config.toml
arch = "res2net"
model = "image classifier"
dataset = "procedural textures in two colours, tilted and lit"
train_examples = 48750
image_size = 24
crop_scale_min = 1
horizontal_flip = true
translate = 0.12
targets = ["pattern colour"]
num_classes = 12
norm = "batchnorm"
activation = "hardswish"
depths = [6, 6]
kernel_size = 3
stem = "single"
widths = [96, 192]
mixing = "mixup"
loss = "cross_entropy"
head_dropout = 0.2
init = "lecun_normal"
optimizer = "soap"
beta2 = 0.95
lr = 0.0041
beta1 = 0.95
shampoo_beta = 0.95
eps = 1e-08
precondition_frequency = 32
max_precond_dim = 1536
merge_dims = true
one_sided = false
adamw_lr_other_params = 0.00098
ema_decay = 0.995
steps = 7300
batch_size = 128
epochs = 19.2
lr_schedule = "wsd"
decay_fraction = 0.2
final_lr_fraction = 0.01
warmup_steps = 360
weight_decay = 0.1
adamw_weight_decay_other_params = 0
Rows from block 7, named by matrix and row number. Each number is 128 + 24 x the weight over its row's rms, rounded and kept within 0 to 255. All counts start at 0. After the name is the row's rms in percent of the matrix's.
# c30: last pointwise conv (model.blocks.7.c3.0.weight, 192x192x1x1), inputs 96-191
c30.21 095 [128 141 143 155 138 133 134 128 121 121 124 167 134 116 134  98 124 111 131 157 163 140 112 138  79 133  93  98 123 169 119 146 157 125 153 136 216 147 130 146 145 125  94 112 156 187 113 147 140 111 129 109 114 149 160 121 102 148 175 103 168 130 146 135 147 135 121 102 121 143 130 172 138 149  80 168 111 120 131 105 109 110 126 146 128 134 118 151 111 144 131 105 144  98 110 125]
c30.22 097 [176 157 132  80 105 147 108 158 114 109 122 102 140 131 127 116 123  89  99 129 158 107 108 159 107 154 125 117 144 121 122 139 135 100 120  99 122 126 153 125 134  82 109 151 129 144 136 109 116 134 126 153 117 113 132 132 139 120 153 147 128 190 121 152 116 143 114 116 104 133 185  85  91 104 147 138 161 131 115 125 136 137 130 106 103 106 123 140 143 180 141 115 116 129 142 141]
c30.23 098 [168 104 151  76 115 126 117  87 154 133 148 141 125 123  94 122 110 129 109  91 120 143 107 117 132 150 148  99 122  98 142 145 107 108 160 158  94 128 109 134 149 150 125 102 139 140 107  96 108 134 125 144  94 140 109 162 121 160 117 141 134 145 129 136 144 117 121 114 109 128 159 149 110 114  95 138  84 114 114 125 111 135 148 111 150 127 116  97  96 101 154 139 117 128 117 125]
c30.24 107 [101 115 118 170 118 119 136 121  94 109 108 134 144 161 134 123 137 122 115 115 104 113 181 131 126 140 111 134 143 113 108 148 152 139 134  99 114  97 111 128 110 108 101 126 116 127 129 101 108 103 123 161 121 126 129 162 111 115 101  94 102 136 136 112 118 134  81 154 136 106 112 127 150  91 135 122 129  95 165  91 132 106 108 153  60 146 161 148 101 130 175 105  97 135 146 150]
c30.25 111 [122 114 121  91 136 136 126 114  89  75 137 133 141  79 140 156 116 123 136 108 159  77 103 127 122 153 132 141  97 110 172 147 128 134 134  54  93 137 173 151 123 155 130 133 156  98 159  85 141 133 121 148 123 133  99 187 132 123 131 152 142 138 126 143 119  84 104 145 112 153 118 132 141 132 118 120 106 100 120 140 125  85 129 116 134  90 142  98 126 130 131 161 124 114  91 169]
c30.26 113 [103 117 144 120 134 110  88 122 144 106 117 132 133 151 114 134 108 124  99 130 143 119 138 153 105 114 132  97 126 115 140 133 150 118 161 153 108  99 122 126 116 133 126 142 101 152 116 138 183 128 145  83 158 117 132  84 149 121 110 106 138 134  97 127 128 168 124 107 167 153 114 108 118 132 136  99 122 141 107 152  94 108 154 123  98 106 143 133 113 141 115 151 125 160 125 143]
c30.27 103 [127 146 128 101 153 117 132 102 112 141 113 122 118 166 125 144 147  96 114 110 142 152 171 132 119 112 147 148 138 141  95 144 145  97 158 126 151 132 142 124 146 103 117 135  89 141 169 136 105 109 186 111  93 142 134 148 146 160 127 168 146 127 135 114 159 104 107 117 159 119 122 128 135 129 147 111 130 122 139 162 155  81 102 109 148  96 143 114 148 102 130 119 128 130 145 142]
c30.28 095 [120 122 129 154 133 158 165 132 132 131  97 147 124  94 134 131 110  97 132 138 103 146 129 168 141 127 135 183 184 119 130 136  90 119 130 164  90  99 146 122 126  71 102 142 124 157 124 138  85  88 128  95 132 160 133 150  82 132 116  95 127 104 130 140 127 110 118 126 131 136 112 115 114 130 136 133 136 153 104 123 105 121 122 128 115 122 150 139 149 124 140 116 130 123 108  97]
c30.29 113 [152 128 106 104 129 112 145 127 119 133 120 139 115 151 142 128 154 201 159 135 148 131 180 135 140 139 111  81  95 150 163 145 157  80 159 105 147 165 117 163 146 107 111 114 150 141 119  87 159 102 136 121  89 132 147 124 115 106 123 136 143  80 117 149 160 132 152 120 109 108 116 140 119 126  98 113 135 148 108 154 124 121 123 107  64 148 123 113 139  92 101 148 138  60 122 140]
c30.30 099 [126 146 105 129 145 121 134 130 125 133 103 139 117 102 110 137 142 173 181 166 142 157 137 179 150 114 132 123 115 125 101 125 155 160 184 155  97 146 117 143 134  98 148 146 109 126  82 142 130 143 123  89  56 126 104  81 109 118 160 110  92 159 124 139 115 147 115 147  97  82 119 132 139 149 109 125 135 131 142  89 164 151 127 113 116 177 119  94 100 144 103 126 153 139 104 128]
c30.31 108 [119 108  71 125 160 110 137 118 101 126 146 146 153 132 117  98 129 156 116 107 108  67 137 113 149 131 122 127 155 127  90 124 146 113 133 162 133 115 112 119 122 164 148 102 117 117 135 115 129 134 202 103 113 143 146 158 157 128  90 138 131 144 158 120 145 138 144 101 133 157 108 163 119 107 137 128 135 115 123 110 139  95 115 142 106 121 128 133 152 114 136 153 121  99 180 109]
c30.32 098 [104  96 137 137 115 121 118  98 121 136 140  93 146 150 132 132 124  96 164  88 138 136 103  85  87  96 115 156 148 118 155 132 130 128 124 115  95  93 130 158 189  91  82 145 100 152 114 112 101 114 151 123 119 135 133 144 154 117 117 138 130 144 123 128 106 114 120 100 166 137 103 112 101 153 169 122 107 110 122  96 127 119 126 112 154 138 153 133 134 114 110 123 160 169 133 119]
c30.33 088 [139 134 113 136 110 117 151 146 113 118 127 124 158 120 122 125 119 110 172 110 107 100 147 122 157 145 128 130 119 105 133 109 139 110 122 117 104 112 153 113 103 154  93 108 122 112 151 133 115 107  82 121 107 129 143 126 128  93 118 150 133 160  93 114  83 140 125 128  98 110 175 124 127 141 114 143 160 154 159 114 116 115 123 123 116 107 157 152  74 176 125 130 141 108 122 133]
c30.34 105 [111 155 159 113 158 143 149 178 157 120 131 127 148  89 127 118 147 142 187 119 119 125 105 121  95 150 115 145 111 121 155 164 146 118 131 108 147 151 139 173 117 141  85 130 154 148 114 111 130 106 121 119 154 124 112 164 113 118 127 113 106 163 127 118  91 127 128 149 132 137 134 145 117 116 125  97 119 169 135 114 122 159 116 138 147  82 111 185  94 119 142 102 147 119 132 134]
c30.35 108 [165 135 109 137 150 121 134 145 104 134 114  79 117 132 147  97 129 112 118 143 141 137 108 154  91 129 146 114 132 131 120 129 139 102 115 151 140 145 123 152 121 137 104 163 142 165 132 104 120 127 151 103 121 180 124 150 107 184 161 153 125 123 156 150 104 124 146 117 143 124 137 117 142 118 158 138 125 142 135 114 122 107 136 147 134 103 131 145 133 108 132 150  95 154 103 109]
c30.36 087 [ 84 105 127 120 183 137 141 141 103 129  92 176 144 170 122 136 133 106 109 102 129 122 121 124 127  91 163 100 154 184 129 146 114  86 105 104 131 113 109 144 114 112 129 123 126 104 125 121  92 126 117 135 131 145 176 187  85 175 126 137 135 177 149 116 118 137 104 132 122 180 146 125 151 160 190 171 111 102 165 126 141 128 132 157 134 145 120  95 157 125 136 119 120 167 129 121]
c30.37 103 [110 120 131 121 114 165 168 169 139  96 144 106 160 113 167 134 151 125 110 116 139 119 175 143 123 101 108 142 127 133 116 103 151  64 120 129 152 127 129 147 180 145  98 142 148 155 141 155 117 108  97 148 128 155 135 155 119 148 146 166 111 122 134 136 134 160 113 125 114 119 116 149  89 166 144 132 164 119 150 106  89 134 103 163 122 172 113 109 123  81 137 106 132 132 146 103]
c30.38 095 [157 122 155 102 120 127 132 168 164 111 170 127  96 122 119 127 158 137 120 115 113 107 145 150 127 130 141 132 118 102 124 155 124 142 134 127 121 117 124 119 138 140 135 113 137 134 130 119 129  99 106 143 122 129 135  90 107 106 143 119 119 134 126 132 127 126 104 108 167 105 124 118 148 132 148 115 123  89 110 129 146  99 138 148 147 147 137 115 103 166 118 144 113 151 111 123]
c30.39 093 [161 124 125 173 153 157 148 118 132 163 145 116 165 120 160 119 132 115 164 154  84 119  94 161 120 124 147 119  99 103 116 126  76 126 121 100 152 106 113 125 119 126 101 134 135 142 104 112 112 170 129  83 114 101 108 127 142 130 118 122 123 173 127 154 111 144 155 129 107 152 154 136 150 133 117 123 130 139 121  97 160 123 115 138  94 111 127  97 141 139 111  81 144 154 132 139]
c30.40 088 [163 131 136  91 172 147 159 173  97 102 125 130 130 104 155 126 165 127 125 161 115 138 135  97 108 148 128 169 107 154 137 124 106 101 131  93 132 140 118 103 112 112 131 145 133 122 146 196 117 107 136  76 124 129 158 126 142 124 106  95 123 100 124 145 143 139  88 132 130 145 102 140 112 140 117 144 147 141 110 105 113 126 131 124 140 152 147 118 142 107 116 103 159 150  96 100]
c30.41 086 [114 139 130  97 127 104  87 116 147 135 135 136 129 146 113 152  91 139 142  75 136 114 124 150 116 136  91 116 138 162 146  97 146 135 144 120 113 112 168 115 126 131 147  94 110 141 150 109 121 145  95 151 111 141 141 158 115  89 131 129 124 179 150 137 108 114 155 131 151 122 150 113 138 127 142 147 128 153 139 152 133 152  94 117 136 134 103  98 112 141 111 165 133 192 161 134]
c30.42 104 [106  95 131 135 137 129 127 150 149 131 161 154 133 144 109 143  93 101 124 125 113 120 128 127 133 129 106 104  76 118 109  85 151 147 131 112 151 109 125 157 132 163 152 133 130 137 105 111 133 121 132  98 102 159 139 137 147 159 132 125 151 127 119 129 142 141 115 150 127 152 102 131 120 149 164 133 141 111 136  93 138 111 172 122 129 170 163 176 119 124 130 134 138 108 136  92]
c30.43 100 [107 116 107 126 142 133 135 103 117 125 152 107 123 135 160 148 116 120 155 105 108 133 158 134 135 123 118 138 142 189 143 156 111 153 144  97 133 114 139 157 161 187 138 106 137 120 102 148 125  99 168 162 132 140 119 131 110 104 110 105 100 172 136 131 120 100 105 124 155 151 146 149 119 112  99 124 111 149 121 163 176 117 118 115 116 128 130 123 105 121  88 176 132  79 147 127]
c30.44 092 [114 129  96 183 117 114 146  78  90 158 108 126 156 133 122 144 106 123 129 126  94 137 149  92 113 126 102 106 144 104 209 126 119  97  93 127 104 153 142  92 141 115 120 104 153 104 154 137 130 108 161 127 110 125 126 145 175  93  92 134 130 119 134 104  91 151 160 162 125 126 163  80 118 137 143 155 147 127 114 149 139 118 127 129 135 166  75 132  86 115 144 120 163 138 129 109]
c30.45 099 [155 140 119 159 132 116 126 110 117 103 140 148 111 153 136 177 113 162 121  95 117  94  85 116 134 101 120 151 132 105 126 107 103 121 128 104 159  84 127 117 169 144 116 116 160 144 140 120 133 105 156 101 157 127  98 135 130 101 120 124 113 128 127 130 137  99 114 118 104 184  84 109 126 123 113 167 139 118 143 124 120 123 122 132  77 125 179  96 154 136 124 117 131 113 126 135]
c30.46 095 [ 98 122 155 112 149 122 124 113 127 149 119 125 115 110  99 140 150 143 120 113 176  92 170 108 116 188 106 106  91 121 136 127 164 100 151  75 132 136 134 122 115 182  99 124 117 128 119 124 133 128 112 125 115 137 108 131 140 112 171 110 112 167 144 158 124 158 141 142  92  93 136 132 145 146 128 143  86 112 101 110 134  93 130 155 100 123 137  96 126 107 107 102 157 106  89 104]
c30.47 098 [128 149 105  89 126 105 124  83 143 132 136 127 150 159 102 116 134  82 105  60 143 151 139 154 155 135 128 164 103 118 149 144 153 119 122 106  84 111 113 149 107 126 147 134 150 115 107 143 100 113 114 167 101 135 170 131 124 134  97 135  53 131 120 120 143 137 121 103 140 109 117 127 151 105  93 113 122 109  92 130 113 121 155 117 117 110 157 140 126 141 151 126 115 117 158 132]
c30.48 097 [140 118 137 131 118 122  80 136 114 130 144  79  98 156 157 115 102 131 135 136 110 143 164 106 148  77 148 103 140 109  97 145 136 107  95 159 135  95 161 137 113  91 104 146  98 119 120 144 126 108 114 107 196 135 115 121 161 145 137 104 115 137 131 155 132 156 126 129  95  88 205 120 140 132 156 144  71 159 123 155 148 111 106 109 126 122 132 135 124  99 148 142 121 116 117 128]
c30.49 112 [ 81 121 172 155 108 122 132 145 104 139 139 106 114 130 120 118 137 119  91 159 111 118 103 119 107 146 134 129 128  94 136 132 131 190 114 121 194 128 111 171 129 143 144 123 162  92 146 121 129 139  87  91  91 108 136 106 106 114 118 122 100 132 132 134 147 111 139 125 132 111  94 139 145 130 147 122 123 121 123 119 128  85 135 110 116 162 176 137 109 139 138 120 117 117 108 108]
c30.50 123 [136 114  55 113 131 161 115 143 116  88 130 121 115 164 141 136 170 147 123  85 140 153 165 159 121 131  99 144 123 111 139 116 159 119 152  98 122 138 136 129 146 160 126 107  90 145 132 160 120 107  98 158 100 114 123 140 117 143 142 141  90 152 124 110 173 111 120 122 118 134 122 140  98 175 128 146 170 135 102 127  95 147 148 141 111 111 144 114 105 111 146 119  90 129 110 193]
c30.51 108 [124 136 181 128 141 103 155 119 155 156 112 163  92 137 191 151 116 132 154 129 132 126 116 111 109  76 169 100 124  86 123  88 145 120  81 130 157 106 124 142 133 132 142 126  98 135 108 133 125 113 123 117 148 142 134 131 139  95 133 143 132 118 167 122 119 165 151 105 169 160 102 146  86 179 115 128 145 138 125  87 174 113 133 204 122 129 155 128 114 123 133 125 114 116 170 127]
c30.52 081 [118 126 133 130 160 108 119 113 117  98 146  87 149 135 126 163 131 119 126 129 116 100 172 114 121 127 122 125 108 127 122 122 112 102 144 106  98  88 124 116 157 118 112  87 143 149 156 135 142 139 125 115 130 113  96 143  78  92  67 124 166 142 143 101 137 105 137 115 156 147 178 123 111  93 125 147 131 118  85 140 170  88 123  94 156 105 121 141 153 140 118 111 113 124 147 123]